From a checkpoint of a small sound classifier.
Training: 5700 steps, batches of 512, held-out accuracy 100%.
Data: trained on struck, bounced, scraped and rolled objects made by modal synthesis, 78125 training examples, 37.4 epochs.
Rows from block 4, named by matrix and row number. Rows with one number belong to one neuron. Each number is 128 + 32 x the weight over its row's rms, rounded and kept within 0 to 255. All counts start at 0. Numbers have three digits each. After the name is the row's rms in percent of the matrix's.
# gate: MLP gate (model.blocks.4.mlp.gate.weight, 336x128), inputs 0-127
# fc1: MLP up (model.blocks.4.mlp.fc1.weight, 336x128), inputs 0-127
# fc2: MLP down (model.blocks.4.mlp.fc2.weight, 128x336, transposed), outputs 0-127
gate.99 090:054104136086153147128170126143169112154046103165125128080106151110143109151147089154176178120096109093148132102122172157121159126176147072128105112066135104119139088064141168185117151194125113153072124137167131157103126168125071177106086131113120108121124168123133106099128191169098202109069124117110166124128105142115168109139128168041140115120074166080134127076141130106116100153132
fc1.99 099:138147133143120057108109126085135092162160098169165112131122157112161120093108180233126135107077132200117133100129139081107150120133109060093108164084164127109138130165203091137143089139133119115090148106109134096102141121146096198103189137189157100112133156128133124144100151175156103127148131029136129121115160164160112119120099117138121158087128204131096136146074065164107097095137
fc2.99 094:178148102135099130107143139095151095098119118137168109089056132156101114147115053130212078123159147184126073112134138138149102132120115086150110128135113147129058155129144142134089150197092114198068167148165122110173108074130157115149122095123156124152133106143130168114126183130115175100111155123127197129112119082103180128121108213107106069128150161077091102088128099135104161192111
gate.100 095:122089053126205104151097123120111124169120146114179123155141182096175150170141127114120117123072157116101128126106114066128152142131133147127152098162129170134095113124138123117191100082185116109076116144138204116160159134108181117053135103149095155164153143178123152130143077116140123088118084142142141157142119080133125181128106166043129151148209136170163054132066169103114146126138
fc1.100 096:118150168154115183145160207129131131087109129160113100112125159125158146086155126133102124139120134164112168056063145143094100204133148103150207128158138125111154092143102145131121207135160195156125132142091133103077113153137107126191169190122130168124150068163159147157123180119130131112153120141163105088077128128114177135085136073146105115080112086118122188191131116135187082132102
fc2.100 103:170141119124116119142201114098160108153110128100116120153202112107157155132180145160164134107136112068095141109118116176130104046121083127094047095103138125168127163156112131096149176126141125147136128102108091095119123163087096094117197165128110150172106146123171150131125066125120124154135086121068090106059182131077157128176100163122094121081156149090148137162175165129175074122063
gate.101 081:165110134132136086106129157112156148157145122065086111110148161150194090060159159073127154117099151195156127104116130101118144153123107139111146138134107107122161142095120138073122097157096126122092130111196119134128130174120087137125095083164160089100079119141052079128103106038167153114147102103141195118135144178137129124141140113167128168054053095103098130211131104137105173085130
fc1.101 082:131187183149172073126108095111080114056154120134147131151079129160134130119119180153127137168097135129136144121143151125127125141065130151163054170088117142153092140134059122077106107152153155141197126134100094142087114102109141193206174085132090095127064103152110170086192142152131115103159110133131147144136092095174154076141167123131106158110089135126118156155057160175086100153114
fc2.101 084:071124115131105095127080117175134074169164153096136090139169181149090139073170150093127175125133136122095162075098123113108134133115082119120142189097149150121107131137171127157172195142160108102163087120149113126210139052106111122124165104115144107131183117186120122156102146123132111094144135062085189128110130129167146077094110199116144112177105111120209149178126113162073137147106
gate.102 086:159116126131104049116108133109128074068146075114065140085127097159133123067202076235083120123136087134122137117147145127112122127116155133151138125166096084148156142214080087073174128193148136127134138089156155099152183146113095104118086119188152140103132186131147110139104108127161133167127146089128095108119157105145140109122124158180193129140094130126101164178130118172143155113106
fc1.102 098:080105179148144119104147142147117129127063141162159070146143161082167140196189179071159147107154145117131118111102101141113172130149144105111132067116107155129106132089108122161114199048177150157163174099132131110150151118174113104094134118199120095088118129130125026045122104138133110117130069095118161123129159114106147139069134121116145129128160109099111121093166104154200105162143
fc2.102 102:125081103133139187118107180144197146182158133123194122130153149114170100116175161122159093052128065127099106108087140086117117100107177160114149129204087116124118124106057133155146118156111148160129155126117093165139128134177126130085125115128101081105149186108126210108186135064133150110100173086159162130112159107129147090165120142110141128147077134136046107079178094107112107140133
gate.103 091:109140119126162115070127141132125161136081115175188188160134087212077131134175159164146133126081094061146110159119126146109142121117184080078078143117156174080152166170110065163130176154118143150069154117110150065100152101098184192118108123120104199104119124112141126115130124125146180140145128154148140139086138145126182098155126111127157140077078147154128158117076127073082116132152
fc1.103 091:172089170071111127085094133099149130123176156168080103094147170167141141141138094133134093159150117115139124117156087155132110085129122118139104112105154161062201120066121196154182143057128170152115131066119122101170187140072117104115107126167059124132117160086129103165101131095067128116049129084117074122106115130126128116134145095100091179118196120163110093121107131173111155092129
fc2.103 092:123206106164105149092109149116118130150087121152125131182101140133156111112111093133091115126154143054180128135128145126119171091094187081103108115120077059177140193183107095094107124154173096195097140153120096169107150131115119193130133150216143189187068153129125160130131150148099154101127129123111150120131112112153095140089075145198112156138123103140160190140162145112183116101147
gate.104 085:118135071103128102053163110112093097119120176131106138137129106143096175155161176078128096106108127127127083129132070124140180081125139118141138135117127172168135137128158122126154120127152109162189154167108104147164136120110127124157166221123072071114124129160145169080117165216135106174104120178103053135090144090111126149224071126169103146139125166129153182099134085125149131093093
fc1.104 091:165169143158129130182096128099053112092179098153170149146066133176149146132165089072129093125115108112152121110087113124124192101122105197071112162127080108164108129138082090145121093078124150186151129128101179154091083132154117118107135201192109097125123186138108155118101123185144139105092086063175153107136132155128117152129081162156126143111040165127120116105129121135123130187123
fc2.104 089:159175194186132146112145146128179050123129146127128084127120148111080139120147087127178138157149124130127097101157173108126154071160118052154202055165126120151166083142143101146124105148140086152113169184185132136098085153109175086094111149125126099127135116040131085139154108119126102159136149122151124129162079154115105129110204092143144137128064098100090127148151100176160112133073
gate.105 097:143112124094088094136189092150082133138171138127127099183146116101126129130053132135066231098104090130159104166124201125102078125162183136168129137093114113113111122181143148102136164160129153127103144111120127105128181162208111126096159083123143137106145173116137140158107137130111119140142166151144104126063084114091042118154167166131165097152105141114196148113192165132158154165099
fc1.105 094:163163166141112121158136157135131140091137153147104098190168127124149115135115135190139105203124065102111187131157151137155096109132114124077134099126086125118135132062130148109119071150105138151150125085128185120120120137136153094161179139092161067093138119119094078132180122172097179127069095059153150112164162136200133156133062119133161093154056075062181116117121110129180143121125
fc2.105 097:082089067139133130140131167124148122129107143120128108135151106144143137078067093131125117123170057100135101091135148127144135103145148164092130177195129124127139161199185140121120115196149160175108107121172144138131146061116119128139128080111097068136168087154123112181110121117036116129185107114138234114093086098127129143142137112120139123187154172124172115063124111151052136105133
gate.106 098:069126134135159135130137131115160109092110167216113113118065093090123137149146129147120119063065168123088161122080138106176164137095154128080096091134110142140193124118150151092162093106139135099102101099126128140094092094144197142137158132149139157156134157090150140141136183163135115120088161148153014135102102174130093077134059130119147151067130093124158106107176074173108161113089
fc1.106 096:120127178113138087113084131171099131117105132148146155202107087105105076152070143130148142101156116117169117077175120137116156138110128147146104202121102169188150131054086114130122108160126088131065139130105139150181109162101121188146193066086077126125140139190126163106092110162167129109204101154149155121152161087119139124157114117117139133092046141118173143147139201142133086104141
fc2.106 093:145149114133128106138046157120184116123104038101084126133117125052155131108207122150122164181171153115135151134130128179124108112152115143102202132131214198110174121153163159147105110169144108127164113132139186207062109080110103172145117120127097128168146150109139180143124159151083147135088118125111099105124067115135111104133066146105115138157078099151128175105124132129141114154116
gate.107 088:162144132107095138190211154129134142196114121106137101096158158184077122153119094140140108124145078088194171151113152237131105102162063151164116148108139132094091124149128131159158074120074132085096153177122136160159161132099101107115123148085088121158178098123157076068141124128114122131071112092106134115149147128102169125118084137172101141116149082083148178119054139128148121131109
fc1.107 095:123142055126144116127109147164163150119055156108121087110125077160118135184182184116125123144150147141106150164151083114126111092095102116116171081086130157098127143088144076140179128197203095144071104188127099165129167099138132139180101103201128096152132095124130113131131123128141186096133115070100148074204189136093154113130136122165119157090115159091179109116178135102140125164111
fc2.107 096:109127153152149142057138152100098153128190166151146138143084098107189110186136150143148129148127120126205168072149184127142104176111095129073138071139066122121125176154104090150120123155120199113161104030123131120116122126119123094107159151150157121179108174127107146112141114104106129093119187116087137107118093138063088117126159095175125123071077168123091135088126130107093106051147
gate.108 098:110156099134150132130156129194149136108143193194123093128132138154135082144116052131105104141165113135140142098100162156123160132100138074183196103112202104141123108116135117129103127130157121120095123115122159127145129113114139092119067141127138191141029130063139116160114148117090037020153170126186057133108122112176143119129134133130128084136140128128145145099149050132128104127132
fc1.108 092:134127137143122173173199136134176096129120133104127156136128139143142108175133096060110052114115125172101127134084190143122141153112178130176114092137179129169158201115167086136133083153152109128112128083091178128119141132159104087079087119090159141085152103134153203210174058093129172112094205149164111074121129105149122122171105151133125105164125096139130117091131129120082151089129
fc2.108 093:101150127088084156139128132045126098102146128158129085082110134128123150127125217105132195140118128119136169155124146190123142111091126136061051102145170096106137191098199109067073136168127120087104135110140095133088126146092076154082088076150142145130099120150148065133121159137132124143174181156148118172083139143139110089135139172202073141160119111169103133133144142119088163122138
gate.109 099:101077200106083126196158110076184148128173144126185169089173120112116140157118138093136136151114178115142113135181096101143201067105128140114145153098118166151124106125091143099120080108096137124122094164139130089057088091185117185136154126095133146079134082079101100108124055133120106129202183155141168151158134171130144125158146101105121129135162104097157177134182124090143126101155
fc1.109 096:139158129052144166181074138115145125095164130162127124097148094124112098043149123179150136092018141124076189169098184105179185121119083097140125144191170178165133084150114146149166121152128094108120172129091129079129127104121131148093125136124164096143192152117158141120114115090120150087172122147159126169114147142131112137148163104182113120126042174132100161106114126109151116127100
fc2.109 108:110105100168064146130098132094160142101092128106141131205094144173087091161123144118168153090079098085136126093128087143160145125193167106155200140156085127151090187116124155135130160131123225115117099064115090023128141147146106132102141068150148144122060125147153094122086171063135146103098130072137165110121156117141106140144126088105150168140112107135115079157102133136124119156121
gate.110 084:120168130040068158129180175132149114087167083100076095145150119117187046140197132095130124135107184174124131126138104128131151132115129146169109132132118201141126174097120106102178126089100150145143118128152133133124119183130126106092122159141182146129049120123103120102229114134117158176154158060129129134125168106109159115157151144131097184198152111129141114164129126115132065105142
fc1.110 081:113121117117093104153121136145132119134125129099135099156126118182098135063126154153102197094115119119124118171106069191163097078146118140065134131148049055100120105069115126083135102136126099094148150063166116081074152141142145055151116138157102176149109082089095106133120156099120127046111156136120126125216120168129117136138120106146193129175172179128092187140157117144122143149156
fc2.110 077:150159097128114176115123128119102101128142126098163119173175051173207135128160119106177136124166147115164085145107169184100095102156125179213170115135206145139167121146132128194135136072053129065148110128165128131158128042134151099119102152141134174177137122120073194074135132113180078142125112129101115172127142127104151135127131127112082167101102103102145119122152147141147162114126
gate.111 105:158091146101136114111123094101074104151138171127184232114112121092184121163148118149140117111135197118090127053132179128076116151100155157101088130138141147156137172121129151128151118106164132064083124144161171092071092189097099145111156140089115136176109187089066118156127088164119160125124098144086117123111060113090136158116147173134132110057128088149133099141114129156125187159163
fc1.111 109:089123103128137127137087148118119155128160172025139113073108083076113160158175082158097088183086102099121115163113108124074131134110139135113142112194108167114133168134139138158116159062111163139097122094150098135136152100196130112124119209172197151109127183132145079132122099069145133125150124110087125145115138207161126061140115135179161163137084104169111102118153073157125127119118
fc2.111 104:098137130111128145109147113119130137109159144130136117169172128190082134171145139186165124155121092107111122141083088042212121116136137148106159130139101080068170119172082115153151126112141119156078077143130119129156109122122182107065148128137127205129123164103177164082057149124161148142170106083158135135140078128184159065144163139097117138125089105093090133156142157107162130134033
gate.112 085:114029133122134162084135104114094157159077106152106086106163205139104123132140187131106160138123092145121129100116091164142151103133146151210132170148090127144166133116101104112132204078200085098139138157135119075145128136123135122152129157106135085167184079192054136076115138095132167117127176135122187146122115156053123119136124126125111129117144158072061104110132098147111138149161
fc1.112 086:041113114110058126122124128048108148126151074090082108133145123140108178071070204133123069137120136076156124168122133152137106119141067144175154087137060122214142128122190125129204162118129118126135126140078128132159114148147136136136114119115121132091149132136098116069175075143152128146157092090120123144113109148087071111102163154098161116192125160116163137101147101134091135164160
fc2.112 088:108124141135141190108117157174164163146115103092124089103082160132088102104129101089117145044152094099129144139104127128094144093144159191153127150069145128129200131112157096121153158167093159083153132175139083135152154152080130128113149135168134096102150166149123089100128134076115166124141132084101144114089152114099151065129121124141149128082035191215071140144136153163120131158211
gate.113 098:141084121099117110076139098114138130135118083053107137130124088164126067167179070174167124077142116117072119111110129191179125122088079127153128084122132053123082140102132121134123104110094127142086219194135119145141145135143166136080137092083135150108157157129103074119126197115119137097145186169130129115176090134162179186164190134143137139185106133179138132135145147147160127152121
fc1.113 107:095110118125171126064161136107110128123135149134110148110041125088167097119106164117150138083128136177135132127171144084067112116189138168104110110191091126116116164132122070069100153166117133182128129127111116178127112178145164222166165121100063092130153166148139172131114093123127153118158143158130136172038173141160131166139135181180096168129140131153107117138083090126153175116168
fc2.113 102:102096094132140109172177154127098053118164096135130069126222173132109106158117121139115109056132122138061138128146145132132181101157131097173143077102142112106100132099164126115134115141167132162162122108130121127092126125149128111105128037107121134127159160150155175102087193171147127098131084122137161131131123093113148105108226117104134115128155179109088184171137214152173121084162
gate.114 091:176163152145124110185130122122116177182048095130182082136142096114143109092151162155097131106118117119105047093143123060156178141079071126113045126164081130094157142124062129139086121123127118126186143111131120093111077137118141138090083153101113116161151116127142153190126161148191133154188131161145087133105139142113121157111135121133109133105132196100095153132140090220127156169116
fc1.114 090:191182099127089150164164074138202190105124098101154135123159125142131111147089122140125135120085171125128151116123137120058121150128117122129176102095156123116180130132125109164109102144083117110160132135078138125134137125173065119096106148149123111230131123072165114150107102138165153157056091064148072150091149098087127127086151102141152151132118131205058148189130128176073112123137
fc2.114 088:170130153148144136115123098118109126115134109096134139153099079077136164098141142097129087126146149087135120141097193064097150142165097142139115151113132105125119147074092147129158150106136109143168128132144164168083120161086224150140099165152119151134147108173118098096123156129089171194072169198086094128207116168112074106114095110142061068116122088155181176104042132138122165126127